config = dict(
    model='sound classifier',
    dataset='babble in 24 made-up languages, each with its own sounds, syllables and stress or tones, from a formant synthesiser',
    train_examples=39062,
    time_shift_ms=50,
    n_mels=64,
    hop_length=320,
    input='log_mel',
    spec_augment=True,
    win_length=512,
    targets=['voice'],
    num_classes=4,
    arch='vit',
    norm='layernorm_no_bias',
    norm_position='pre',
    activation='quick_gelu',
    mlp_ratio=4,
    head_dim=64,
    fused_qkv=False,
    bias='all',
    qk_norm=False,
    parallel_block=False,
    inner_norm=False,
    kv_group_size=2,
    patch_size=[8, 8],
    conv_stem=False,
    layers=10,
    width=256,
    positions='learned',
    pooling='class_token',
    mixing='cutmix',
    label_smoothing=0.2,
    loss='cross_entropy',
    init='small_normal',
    residual_init='scaled_by_depth',
    optimizer='adamw',
    lr=0.0014,
    beta1=0.8,
    beta2=0.99,
    eps=1e-08,
    grad_clip=5.0,
    steps=11100,
    batch_size=256,
    epochs=72.7,
    lr_schedule='wsd_sqrt',
    decay_fraction=0.3,
    final_lr_fraction=0.05,
    warmup_steps=220,
    weight_decay=0.3,
)
Rows from block 2 of a small sound classifier, named by matrix and row number. Rows with one number belong to one neuron. Each number is 128 + 24 x the weight over its row's rms, rounded and kept within 0 to 255. All counts start at 0. After the name is the row's rms in percent of the matrix's.
After each neuron's rows are labels from the 100 clips, of 14848, where the neuron reaches its highest value: "top examples" is what is common among them. Only what is clearly more common there than usual is listed. The data: babble in 24 made-up languages, each with its own sounds, syllables and stress or tones, from a formant synthesiser.
# fc1: MLP up (model.blocks.2.mlp.fc1.weight, 1024x256), inputs 0-127
# fc2: MLP down (model.blocks.2.mlp.fc2.weight, 256x1024, transposed), outputs 0-127

fc1.421 096 [130 138 117 116  91 161 113 130 140 149  67 112 103 140 142 124 139 117 112 115 121  69 148 160 161 127 101 144 128  81 118 106 139 111 119 112 123 139 127 146 144 122 120 151 122 171 169 109 112  98 120  98 137 120 141 166 151 114 142 143 107 124 123 159 137 135 144 145 156 107 132 102 129 129  91 122 161 148 157 154 123 146  86  98 120 118 120 115  88 147 135 163 123 146 134 135 121 124  93 125 143 151 168 160 115 111 156 109 110  99 142  96 138 109 155 137 164 100 110  80 151 108 169 111 110 108 106 113]
fc2.421 136 [ 92  78 118 152 133 170 147  88 108 146 106  75 111 126 132  77  89 112 142  85 144  88 111 159 138 155 129 122 122 115  99 117 142 127 120  88 147 107 100 132 162 158 112 101 127 128 162 140 155 142 139 116 143 148  97 149 150  88 157 128 114 141 104 156  97 123 106 155 147 137 105 127 146 103 100 108 133 147 164 147 145 151 101 113 120 129 110 157 116 139 132 126 149 129 139  99  99 130 101  98 144 141 176 161 122 152 115 131 109 127 137 100 165  99 168 108 144 164 111 112 175 120 141 148 154 136  92 166]
top examples: voice: high voice; prosody: stress on last syllables; thin (high-pass)

fc1.365 101 [139 123 151 118 118 158 138 156 124 153 154 109 159 131  93 124 135 116 114 117  57 151 120 135 156 130 125 157 125 155 111 112 138 112 132 113 140 174  97 118 101 176 117 146 132  93 185 100 193 145 141  75 136 121 154 118 138 116 104 143 126 125 125 103 139 132 122 119 124 135 154 150  74 124 138 141 130 116 120 133 149 124 128 130 159 100 173  73 127 135 136 109 150 131 163 136 117 132 103 100  90 117 121  85 161 153 118 103  74 110 129 121 148 134  78 162 120 143 164 139 119  91 135 157 160 137 117 133]
fc2.365 112 [149 109 132 107 102 132 154 130 112 108 112 142 106 116 128 125 116 110 194 160 138 128  91 111 133 152  93 103 111 132 116 149 123 122 175 142  68 108 114 135 116 149 148 134 107 168 108 130 124  85 106 162 135 100 137 132 139  98 146 146 119 134 179 133 117 150 110 168 114 146 152 142 173 102 107 161 142 115 120 121 102 131 121 101  99 114  87 124 152 118 156 152 138 164 137  87 149 186  83 134 150 172 131 112 114 100 101 107  89 158 126 110 110 117 101 142 101 109  71 124 135 147 115 127 129 177 137 125]
top examples: voice: high voice; prosody: tones

fc1.181 110 [115  97 105 104 137 163 149 118 126 107 108 150 128 107 157 124  99 139 117 120 117 103 182  99 126 119 108 140 129 137 123 109 120 122  71 113  91 115 115 166 118 145 112 125 144 103  96 148 113 105 120 131 108 160 132 126 175  94 105 130 102  97  51 137 147 117 150 151 101  95 145 160 134 144 153 140 122 135 155 161 135 132 119 106  87 115 116 140 207 137 147 106  92  90  88  97  70 104 145 140 135 114 155 155 136  87 120 134 122 126 179 151 120 119 102 122 195 143 105 113 135 127 114 126 112 129 129 140]
fc2.181 153 [134  92 128 142 140 162  95 148 157 139 101 153 159 129  97  98 107 164 140 116 167 133 141 131 104 147 102 103 145 160 119 152  99 111 114 149 101 106 130 128 114  98 118 130  95 112 150 158 154  86 100 162 112 120 113 132 123 140 128 167 158 141  98 102 107 179 134 123 154 146 158 127 161 102 134 114 160 113 117 149 124 149 133 124 155  77 106 126 142 138 178 148 135 163 143 115  82 142 116 118 158 154 126 140 164 142 111 157  67 121 113 124 152  93  99  96 141 135 111 142 103 105 139  93 156 119  86 101]
top examples: voice: low voice

fc1.628 098 [146 139 156 109  87 131 114 148 126 145 147 127 153 127  97 140 142 114  60 123  86 156 142 133 154 119 100 114 134 134 149 111 136 118  82 119 108 197 118 113 136 155 161 118 108 109 157  87 144 120 128  34 123 128 109 160 117 130 134 170 142  88 127 117 138 143 131 124 104 119 151 110 130 113 131 127 142  98 118 151 128 150 161 144 150  89 161 127 132 144 165 155 140 147 155 158 116 131 124 131  92 137 134  78 141 125 121  99 112  94  94 109 139 100  84 153 124 104 134 145  96  80 152 139 146 136 120 122]
fc2.628 105 [119 109 147 120  63 117 137 137 125 119 108 149 105 128  85 115 137 111 164 149 106 131 103 127 179 153 100  90  93 140 136 147 161 107 195 122  94 155 113 116 130 107 151 134  82 163 144  79 120 101 116 100 119 124 125 165 125 126 133 132 122 161 194 145 143 137  89 136  93 146 153 131 137 102 101 158 170 110  97 102  99 116 114 112 114 114 118 118 124 134 145 153 120 172 165 136 179 161 115 153 133 140  98  93 123 131 107  83  97 175  91 118 167 137 114 165  70 114  80 135 130 130 127 106 143 190 150 131]
top examples: voice: high voice

fc1.491 114 [ 97 175 111 116  65 127  84 162 127 126 111 107 118 148 118 155 160  91 133 122 136  99 146 157 143 147 158 122 118  93 114 105 146 109 134 105 124 126 137  94  97 110 176 141 126 161 178 135 119 168 119 115 126  92 118 164 122 118 160 103 122 149 128 131 154 105  93 133 111  94 127 159 117 136 100  81 117 133 143 135 124 150  94  99 133  97 131 125 106 151 120 153  96 135 106 132 110 149 121 125 128 152 133 120 138 114 149 103 142 102 113 122 130  91 130 131 151  81 119 150 102  97 136 154 164 150 145  88]
fc2.491 137 [122 139 129 114  98 136 137 125 100 104 128 125 168 143 136 110 203 115 142 146 117 111 129 126 122 131 123 134 124 121 119 143 121 120 195 131 102 112 128 144 123 145 134 157 145 160 118 120 142 123 130 172 160 129 159 148 143  94 120 112 149 134 204 162 150 124 120 149 158 109 151 119 138 164  88 150 147 114 144  81 134 110 143 131 130 182 127 117 147 113 115 104 176 136 167 126 202 153 121 149 130  98 141 157  78 113 123 119  94 126  97 111 122 153 106 141 132 138 116 160 128 183 143 107 144 146 163 111]
top examples: voice: high voice; /æ/; thin (high-pass)

fc1.108 090 [104 128 125 132 152 142 119 126 147 135 143 133 107 134 126 150 126 155  99 104 159 136 189 135 105 125 168 124 158 143 130 107 106 142  56 110 144 118 105 117 141 140  96 127 133 110 131 148 127 153 129 143 131 105 134 115 123 138 141 129 100 109  87  88  97 103 122  83 120 150 112 139 130 126 170 113 120 106 130 144 139 141  96 128 164 123 143  94 130 104 132 124 128 131 134 133  72  75 134 116 111 117 161 131 176 139 196 152 142  80 164 172 162 131  86 103 187 144 157 131  92 118 139 173 145  90  98 129]
fc2.108 118 [125 176 163 153 255 116 145 131 109 108 131 129 135 118 143 145 142 154 105 125 158 122  99 147 111 160 113 130 128 145 165 153 147 127 111 147 134 126 117 115 107 133 138 160 133  67 122 137 105 103 126 149 149 107 142 131 142 109 140 130 133 139 163  80  86 156 140 139 123 200 147 133 151 135 135 123 151 116 146  97 135 127 119 118 150 185 124 118 129  85 152 133 150 150 158 122 128 107 122 113 118 134 102 146 100 104 127 136 145  98 136 131 106 145 118  76 102 123 116 126 116 126 151 109 145 133 118 140]
top examples: voice: low voice

fc1.647 105 [ 88  96 104 119 127 172 131 127 121  97 102 146 101 107 151 103 126 134 114  99 118 107 180 103 132 135 114 130 123 154 124 109 128 115  75 111 114 121 107 148 117 122 113 129 167 116 110 144 108 105 120 124  98 150 140 134 188 108 103 115 105  94  65 116 139 113 154 140  98 107 157 128 132 150 169 135 122 143 177 171 138 144  99 105  94 104 116 122 174 159 150 110  72  90  94 101  60 111 155 143 129 118 139 159 160  94 120 131 118 114 171 156 138 135 105 126 181 156 100 109 133 102 116 118 131 126 122 148]
fc2.647 133 [130  99 106 122 119 165 109 124 134 136 103 139 139 133 127  99 107 158 157 107 139 121 128 141 107 145  86 124 143 150 106 124 103 107 114 119 102 106 124 157 120 110 123 103  83 132 149 154 140  92 112 163 132 126 128 126 140 140 119 175 145 108 110 111 119 177 124 155 127 127 174 103 167  75 141 141 174 115 115 153 118 142 123 116 139  92  97 139 145 128 181 164 123 141 147 113  94 148 112 119 151 174 132 124 157 133  88 129  77 125 110  99 141 106 112 125 139 128  83 115 120 128 149 107 136 135  89 135]
top examples: voice: low voice; prosody: tones

fc1.640 098 [ 82  87 116 144 131 143  88 139 102 107  99 147 129 122  95  80 151 139 133 139 150 164 162 123 122 151 134  98 138 149 144 146 129 119 131 123 123 115 135  92  95 131 105 136 137 130 132 146 149 113 103 129  56 104 147 116 117 131  95 109 169 145 125 136 124 116 108  89 117 148 162  74 130 118 136  86 148 107 136 147 140  97 116 127 134 115 103  77 131 159 154 104 128 151 173 117 100 142 132 156 137  92 112 122 137 180 125 135  86 123 109 154 136 187 115 123 156 163 126 121 123  73 140 137 194 130 119 125]
fc2.640 120 [174 100 126  80 138 139 151 127 148 189  98 154 104 114 123 128  89 119 162 106 130 131 152 101 103 143 100 118 136 114  95 150 103 142 129 100  72  92 113 136 124 130 135  81 115 136 117 154 142  88  98 165 122 110 128 113 111 103 143 151 102 111 137 121 120 147 124 173 122 124 152 150 176 127 136 142 118 134 145 140  90 133 132 118 115 150  90 161 157 146 156 168 144 131 113  76 102 148 102 148 184 150 124 153 122 128  95 130  80 149 135 159  79 131  85 107 153 104 110 110 130 116 118 171  90 131 130 113]
top examples: voice: low voice; /y/

fc1.521 099 [ 93  89 112 137 130 144 156 141 149  74 103 152 148  88 141 113 136 131 130 107 122 110 170 130 135 149 133 132 120 124 121  92 129 115 101  69 135 119 111 145 128 152 153 141 116 111 129 129 139 139 117 119 105 176 114 133 176  90 100 111 138  80  78 131 145 107 116 158 111 113 144 173 130 150 158 118 112 150 129 164 151 119 124 158 136 101 111 148 175 154 148 131 116  87  67 108  59 103 166 138 134 120 161 127 154 133 147 130 145  84 130 150 157 128  87 126 182 158 114 128 133  97 111 128 133 134 124 122]
fc2.521 120 [133  79 112 138 106 163 130 143 162 174  96 129 117 114 108 106 110 125 163 124 142 133 128 126 111 132 145 129 145 133 121 140 116 120 116 135 125 109  99 111  88  96 147 112 123 155 171 156 147 100 114 147 123 127 115 125 116 106 133 128 127 143 127 100 144 168 106 134 162 109 149 148 130  95 123 111 131 129 117 161 131 131  96 124 125  76 101 125 145 153 157 140 134 134  96 102 102 154 126 102 151 155 143 147 159 159  91 134 100 128 132 149 169  75  93 133 143 146 102 114 117 108 125 115 139 147  86  99]
top examples: voice: low voice

fc1.121 102 [139 134 166 123 101 141 105 146 144 134 141 115 143 105 116 142 118 129 128 144 115 160 137  84 120  83 163 130 122 137 117 143 126 134 105  90 146 120 136 102 101  95 113 123  96 134 139 160 117 161 150 105  94 143 170  90 140 141  91 102 158 145 106 122 170 153 105 106 137  83 130 138 103 105 151 127 165 102  96 199 144  89 150 161 144  54 137 137 143 169 132 117 135 130  81 128  64 130 155 115 125 113 131 119 129 132 107 153 152 115 120 152 105 112  95 118 170 141 154 117 118  56 114  91 123  75 114 109]
fc2.121 118 [154 126 148 118 130 154 121 128  94 189 114 110 128 143 105 103 101 127 106 101 150 138 167 123 137 101 135 123 111 110  96 171 146 130 116 169 150 133 108 123 103 121 104 130 165 153 138 142 138 154 109 104 105 103 117  85 115 136 133 108  78 160 109 127 123  93 131  99 154 121  88 126 107 136 109 108  92 111 156 132 117 116  92 107 145  99 132 113  87 126 134 129 140 148 117 135  98  72 118 108 129 116 115 154 119 169 153 128 111 125 143 151 127 133 124 121 142 134 160 110  89  76 157 154 116  87 132 114]
top examples: voice: high voice; prosody: tones

fc1.595 111 [153 141 141 103 114 140 122 134 101 142 141 134 176 152 103 127 142 117  84 122  85 126 139 136 144 109 102 126 137 153 122  96 130 124 108 139 121 168 134 135 111 142 121 136 104  82 162  94 162 120 124  54 140 116 122 152 126 141 104 161 152 107 124 129 145 154 122 124 128 112 157 119 102 113 130 143 164 109  97 143 121 139 160 119 162 103 161 133 131 124 162 148 160 142 160 162 116 129 130 115 100 152 144  81 137 140 111  91  82 100  93 103 124 123  92 148 129 116 144 132  90  82 154 120 156 137 100 149]
fc2.595 117 [111 105 132 127  78 144 146 116 123 107 132 127 110 113 118 111 116 114 159 145 104 142  86 122 197 151 115 117  71 137 118 153 178  85 203 130 106 165 104 128 138 142 150 113  67 170 119  79 128 101 151  89 128 133 157 151 148 129 132 129 134 137 188 128 125 159 118 152 117 159 134 137 138  86 114 156 183 107 102  89 106 123 116 107  98 119 118 103 133 138 148 159 135 142 155 126 180 150 101 135 105 145 151  88 116 108  96  79 120 169 107 107 157 115 107 172  59 140  86 120 142 139 113 100 137 184 119 140]
top examples: voice: high voice; prosody: tones